{"arch": "vit", "dataset": "short English words printed on busy colour backdrops", "tokenizer": "char", "num_experts": 4, "moe_every": 1, "conv_stem": true, "layers": 16, "eps": 1e-08, "grad_clip": 0.5, "gradient_noise": 0.1, "steps": 11000, "warmup_steps": 2200}
Rows from block 11 of a small CTC image transcriber, named by matrix and row number. Rows with one number within an expert belong to one neuron, the router's apart. Each number is 128 + 24 x the weight over its row's rms, rounded and kept within 0 to 255. All counts start at 0. After the name is the row's rms in percent of the matrix's.
Before each expert's rows are labels from the 100 images, of 14976, where the router gives the expert most weight on average: "strongest on" is what is common among them. Only what is clearly more common there than usual is listed. The data: short English words printed on busy colour backdrops.
# router: router (model.blocks.11.mlp.router.weight, 4x384), inputs 36-53
# gate: expert gate (model.blocks.11.mlp.gate, 4x192x384), inputs 36-53
# up: expert up (model.blocks.11.mlp.up, 4x192x384), inputs 36-53
# down: expert down (model.blocks.11.mlp.down, 4x384x192, transposed), outputs 36-53

# expert 1
strongest on: the letter e
router.1 098 [121 169 108 122 167 167 102 118 146 146 193 156 124  65 111  90 127 155]
gate.0 098 [129 119 149 151 112 134  71 121 138  95 118 117 131 129 131 111 149 146]
up.0 103 [140 118 144 155 111  86 114 140 120 101 128 152 119 142 121 187 111 175]
down.0 102 [118 120  91 128 141 113 150 143 116 133 116 158 137 129 127  61 107 133]
gate.1 099 [123 146 106 126 128 142 136 158 103  98 100 138 113 157 136 120 122 132]
up.1 102 [149 113  88 177 112 147 105 133 172 140 137 183 131  91 151  98 119 141]
down.1 096 [117 132  93 144 114 138 145 113 107 125 124 121 120 139 164 132 173 143]
gate.2 104 [126 158 111 133 123 115 114 141 116 153 104 149 191 173 148 122 101 103]
up.2 101 [116 132 137 124 114 123 118 140  93 135 139 187 147  97 147 146 116 117]
down.2 092 [171 127 138 139 119 123 135 129 107 127 119 134 124 145 134 139  96  84]
gate.3 100 [127 125 109 108 153 125 127 150  99 121 113 117 124 139 148 109 132 129]
up.3 102 [114 148 104 163 139 124 109 143 139 149 162 102 144 169 132 108 144 158]
down.3 100 [142  71 168 133 110 114 154  93 114 119 123 113  53 109 125 142 150 152]
gate.4 110 [163 142 145  97 102 115 139  91 116 140 128 109 132  78 162 135 114 116]
up.4 103 [106 173 129 172 129 129 126  82  78 114 133 124 106 147  94 144 152 196]
down.4 105 [102 120 106  98 123  94 121 113 137 118 168 117 119 126 103 101 163 135]
gate.5 098 [101 149 110 116 174  94  72 119 136 121 139 112  96 177 106 112 106 130]
up.5 103 [154 133 115 155 123 147 136 132 147 134 107 104 125 141 150 141 120 114]
down.5 101 [119 125 131 135 108 137 117 139 186 113 122 139 137 147  78 137 114 106]
gate.6 094 [141 131 149 135 135 136 144 138  98 104  78 154 178  68 160 116  79 136]
up.6 100 [106 141 103 141 107 104 135  84  86  96 118 160 137 131 111 151 114 159]
down.6 099 [141 121 124 122 151 159  97 136 127 137 100 102  64 127  89 123 180 154]
gate.7 100 [106 131 181 118 112 103 127 164 107 117 156  98 116 151  67 146  90 115]
up.7 102 [149 133 129 166 120 111 147  72 116 191 120 114 148 146 157 133 105 141]
down.7 100 [123 122 137  88 104 147 153 107 135 139 103 153 116 123 152 177 124  71]
gate.8 102 [127 114 121 130 154 172 169 136  96 125 106 140 178 183 119 150  80 158]
up.8 094 [ 88 114 111  78 161 124 161 125 160 130 165  65 120 106 126 131 110  91]
down.8 109 [126 161 142 127 107 133  97 153  82 116 179 130 140 112 114 117 117 112]
gate.9 101 [133 182 114 164 108 120 165  91 122 135 126 119 119 128  89 126 174 140]
up.9 096 [151 131 143 140 138 126  89 130 125 178 139 108 128 130 144 102 202 150]
down.9 108 [139 119 111 169 148 138 123 152  94 127 118 139 110  93 131  87 114 163]
gate.10 108 [142 107 107 133 130 163 136 141 118 119 117 110  98 111 144 153 137 153]
up.10 099 [132 136 138 119 153 145 134 115 145 168 121 162 147 104 144 142 139 123]
down.10 094 [135 147 137 118 158 141 172 154 125 108  94 123 143 107 108 111 126 142]
gate.11 098 [106 119 135 101 109 112  84 156 139 147 109 134 111 133 109 135 152 166]
up.11 099 [136 143 151 109 128 141 138  82 148  93 150 122 110 149 153 166 135 118]
down.11 100 [101  76 113 141 139 128 151  99 101  92 140 143 168 142 168 144 156 143]
gate.12 099 [143 134 112 138 117  88 130 111 105 134 144 123 126 161 124 165 143 160]
up.12 103 [154 136 139 122 145 140 111 111 143  96 152  93 159 118 151  91 158 140]
down.12 101 [ 93 161 103 113 185 122 132 166 129 121 147 166 108 113 125  96 125 147]
gate.13 097 [ 66 158 149  83 115 150 135 103 124 164  99 112 149 154 149 139 124 120]
up.13 099 [104 123  91 147 158 106 106 149 120 131 115 104 128 108 135 131 150 105]
down.13 091 [111 128 114 137 123 176 123 159 103 135  82 133 129 108  82 144  86 129]
gate.14 098 [120 110 114 100 179 178  98 169 136 122 133 170 135 110  74 121  85 159]
up.14 099 [140 105 152 155 130 140 108 141 134 144 159 141 124 150  71 124 118 123]
down.14 100 [145  92 119 130 144 102 118 136  96 132 130 153 156 122  66 142 160 172]

# expert 3
strongest on: the letter s
router.3 102 [104  47 114 180 136 151 100 160 106 132 163 112 126 174 111 126 102 152]
gate.0 098 [136 126 179 141 122 157 141 178 158 114 136 156 128 132 115 151 115 138]
up.0 105 [117 111 124 147 173 102 109 129 184 122 119 133 106 142 117 156  95 116]
down.0 096 [ 85  94 129 146 118 149  77  99 128 150 160 102  96 152 137 159 122 146]
gate.1 089 [159 134 162 108 131 136 129 135 133 126 113 122 151 174 168 138 144  99]
up.1 101 [167 127  95 125 134 114 129 100 132 182 141 119  91 132 123 150 132 125]
down.1 103 [124 130 134 121 118 140  97 137 174 117  96 126 163 109 128 101 156 110]
gate.2 089 [ 79 164 144 154 144 119 124 132 143 184 131 143 133 104 130 183 141 114]
up.2 101 [183 122 128 151 104 132 129 163 114 115 155 167 183 123 134 120 149 126]
down.2 099 [127 148 134  86 138 157 159 120 146 114 104 134 136 152 151 109 119  83]
gate.3 101 [170 140  86  73 157 126 150 125 119 110 152  79 141 129 164 104 127 160]
up.3 104 [ 95 134 111 161 116 100 115  92 113 127 125 109 129 158 134 161 145 158]
down.3 098 [150 110 113 145 132 150 118 115  97 107 153 105 143 135 102 115 146 147]
gate.4 094 [ 85 139  87 105 139 115 121 158 140 137 108 127  70  73 101 130 132 132]
up.4 099 [106 169 196 114 147 137 102 107 101 107 134 141 110  99 115 115 154 128]
down.4 103 [107 124 153 108 151 137 171 168 125 122 123 135 164 133 125 103 132 151]
gate.5 096 [103 141 100 163 116 165 174 111 136 144 129  91 109 125  79 159  94 132]
up.5 097 [112 159 126 157 119 115 135 149 127 130 176 125 132  98 110 104 100  75]
down.5 102 [ 88 162 135  96 129 149 114 132 103  82  71 128 148 125 184 134 166 148]
gate.6 102 [141 102 153  82 112 168 112 120 113 145 187 106 164 142 112 140 142  73]
up.6 102 [122 122 173 152 106 148 135 113 118 198 110 164  86 103 107 112 159 137]
down.6 100 [109 115  94 126 139 147 126 120 107 127 105 156 123 157 100 165  77 118]
gate.7 105 [152 105 114 108 128 161  78  92 132 137 147 125 115 100 116 106 163 138]
up.7 097 [144 102 143 116 137 130 111 109 111 156 133 121 142 159 126 160 149 109]
down.7 098 [112 164 143 141 143 119 141 130 108 122 101 126 111 154  89 153  96 143]
gate.8 101 [121 146 121 110 121  94 106 152 107 118 102 138 120 188 120 144 119 169]
up.8 102 [131 107  92 126 119 152 108 127 114 119 134 150 139 145  69  90  99 114]
down.8 098 [102 141 135 138 144 131  88 163 108 160  91 139 153 130  95 167 155 141]
gate.9 103 [154 146 120 121 137 148 117 165 156 124 148 173 134 105 178  92 138 107]
up.9 102 [128 146  82 114 151 130 170 146 122 110 146 115 125 124  96 125 151  98]
down.9 105 [107  86  99 160 135 123  95 158 100 127 110 135 132 125 125 109 129  88]
gate.10 103 [121 111 103 112 163 119 169 147 135 146 160 134 166 130 113 129 103 108]
up.10 100 [122 114 115 123  98 120 170 115  90 129 128  89 113 156 154 180 186 132]
down.10 100 [ 79 145 165 168 147  93 161 165 103  97 171 124 131 157 119  96 140  94]
gate.11 100 [141 108 141 136 114 148  81  97 119 136 100 136 158 142 146 126 160 124]
up.11 098 [ 87 126 103 138 112 168 103 125 122 148 116 140 114 167 126 125 166 111]
down.11 096 [109 110 106  91 136 133 144 117 133  92 105 121 149 141  96 179 142 119]
gate.12 103 [157 169 191 160 125 146 110 122 111  86 137 174 163 122 103 124 105 120]
up.12 099 [176 102 123 158 188 106 105 136 169  91 131 124 127  99 112 173 140 131]
down.12 099 [133  88 111 140 138 150 185 104 153 105 133 127 131 121  95 145 130 159]
gate.13 095 [146 141 145 144 169  98 145 121 137 139  97 109 175 144  69 145 162 153]
up.13 096 [169 142 148  99 107 124 154  86 143 144 125 101 140 133 115 113 130 109]
down.13 101 [110 131 128 113 141  89  64 130 124 113 138  96 133 138 156 119 164 169]
gate.14 098 [174  99 179 110 116 101  97 143 108 113 132 116 151 150 133 137 119 145]
up.14 099 [ 79 132 120 134 192 102 134 151  91 106 173 128 156 115 122 112 136 146]
down.14 102 [128 118 122 117 109 155 120 145 159 115 125 141 155 129 128 108 105 126]

# expert 0
strongest on: the letter s
router.0 104 [149 124  89  83 135 137 135 130 148  76 102 125 122 105 144 105 106 107]
gate.0 094 [144 128 145 128 127 101 107 141 170 128 127 117 120 134 144 194 114 101]
up.0 104 [122 145 107 102 127 150 150 146 129 158 155 102 128 129 120  91 128 135]
down.0 096 [167 135 155 118 148 133 137 127 167 153 127 120 125 145 137 128 158 136]
gate.1 112 [115 163 135  91 138 169 106 110 162 139 149 154 140 129  82 154 120  82]
up.1 105 [143 140 125 108 169 113 107 139 167 109 116 119 123 142 148 120 133 126]
down.1 099 [ 93 117 150 170 137 155  98 122 120  92 142 139 125 142 179 125  92 115]
gate.2 100 [138 135  78 101 107  69 140 139 133 150 151  53 154 132 115 127 106 129]
up.2 095 [ 89 101 113 100 116 140 110 161 169  81 140 135  99 115  96 171 132 103]
down.2 106 [116 121 116 128 155 134 115 127 103 112 138 124 112  66 156  83 180 115]
gate.3 091 [ 85  85 131 148 137 140 148 149 106  96 162 123 113  98 100 139 126 133]
up.3 105 [135 131 159 107 100  84 152 101 143 131 107 132 122 119 134 119  92 131]
down.3 101 [ 99  97 119  99 139  96 137 172 101 143 140 104  98 139 126 154 175 131]
gate.4 103 [105 153 105 135  99 130 157 168 136  99 105 126 144 106 142 124  66 142]
up.4 099 [129 137 124 125 126  96 162 124 106  64 114 131  96 187 105 131 128 158]
down.4 101 [174 119 163 145 129 106 145 143 108 130  99 138 133 128 131 151 135 160]
gate.5 101 [141 137 141 131 132 140 147 149 124  76 150 132 142 176 141 159 145 170]
up.5 100 [106 106 120  86 112 122 153 135 123 124 161 145 175 144 157 162 111 123]
down.5 099 [175  86  77 122 130 135 129 120 145 133  99 115 144 110 111 111 174 141]
gate.6 102 [111 112 152 129 172 104 101 165 171 132  93 131 150 189 148 114 131 115]
up.6 095 [158 127 157 124 144  83 130 138 146 110 103 158 124  99 141 161 106  83]
down.6 100 [ 88 127 114 131 149 142  99 130 126 146 155 125 130  74 133 120 150 105]
gate.7 098 [106 146 136  94  97 124  84 137 101 119 137  90 129 131 199  92  56 124]
up.7 098 [158 128 135 109 117 192 120 113 127 123 136 106 114 113 152 122 136 130]
down.7 100 [ 77 110 142 127  87  78 166  99 169 185 122 154 100 141 124  88  90 136]
gate.8 102 [166  97 121 148 165 129 141 170 151  83 146 119 118 144 129 115 180 131]
up.8 099 [115 103 127 136 127 118 151 126 175 166 151 111  96 128 147 134 130 103]
down.8 098 [153 155 113 138 164 124 109 152  90 116 119 119 157 159  97 144 111 116]
gate.9 100 [181 145 114 171  71 139 113 126 156 148 107 112 133 111 125 129 137 126]
up.9 090 [ 94 160  87 122 100 100 135 152 155 165 131 152 125 156 118 103 144 147]
down.9 095 [138 114 146  78 115 118  85 140 131 108 104 165  76 131 103  97 130 135]
gate.10 096 [143  90 106 157 153 150 134 120 137 163 176 139 133 128 131 170 112 118]
up.10 105 [128 148  94 126 117 110 137 168  95  95 138 137 197 136 118 164 155 109]
down.10 100 [164 129 118  98 144 124 130 162 125 106 116 166 137 129 126 111 113 135]
gate.11 104 [ 91 109 103 111 130 118 114 119 143 119 130 117  69  70  77 115 118  99]
up.11 102 [ 97 166 110 133 134 149 149 103 123 111 127 119 117 145 142 161 175 122]
down.11 104 [124 101 115 160 133 152 131 114 176 109 143 125 116 150 141 115 131 138]
gate.12 092 [112 126 145 105 133 153 109 142 176 139 108  77 117 137 133 137 119 141]
up.12 101 [110 114 134 168 128 158 174 142 131 157 133 174 120 148  90 128 122  83]
down.12 099 [116 155 131 111 125 133 159 136 100 145 109  95 148 135 148 119 137 137]
gate.13 101 [168 126 140 162 132 105 143 162  81 143 133 130 143 154 124 135 117 147]
up.13 100 [154 115 165 143 114  95 119 132 100 135 158 110  90 106 133 148 160 161]
down.13 097 [151 152 134  87 123  92 142 140 156 136 104 114  89 127 110  82 166 112]
gate.14 104 [165 124 134 105 147 157 143 154 134 140  98 117 106  94 126  87 108 169]
up.14 099 [ 72 110  86 155 119 134 123 104 126 113 157 146 168 112 139 154 137 137]
down.14 103 [102 136 108 127 114 148 125 129  79 133 133 130 131 152 119  92 140 152]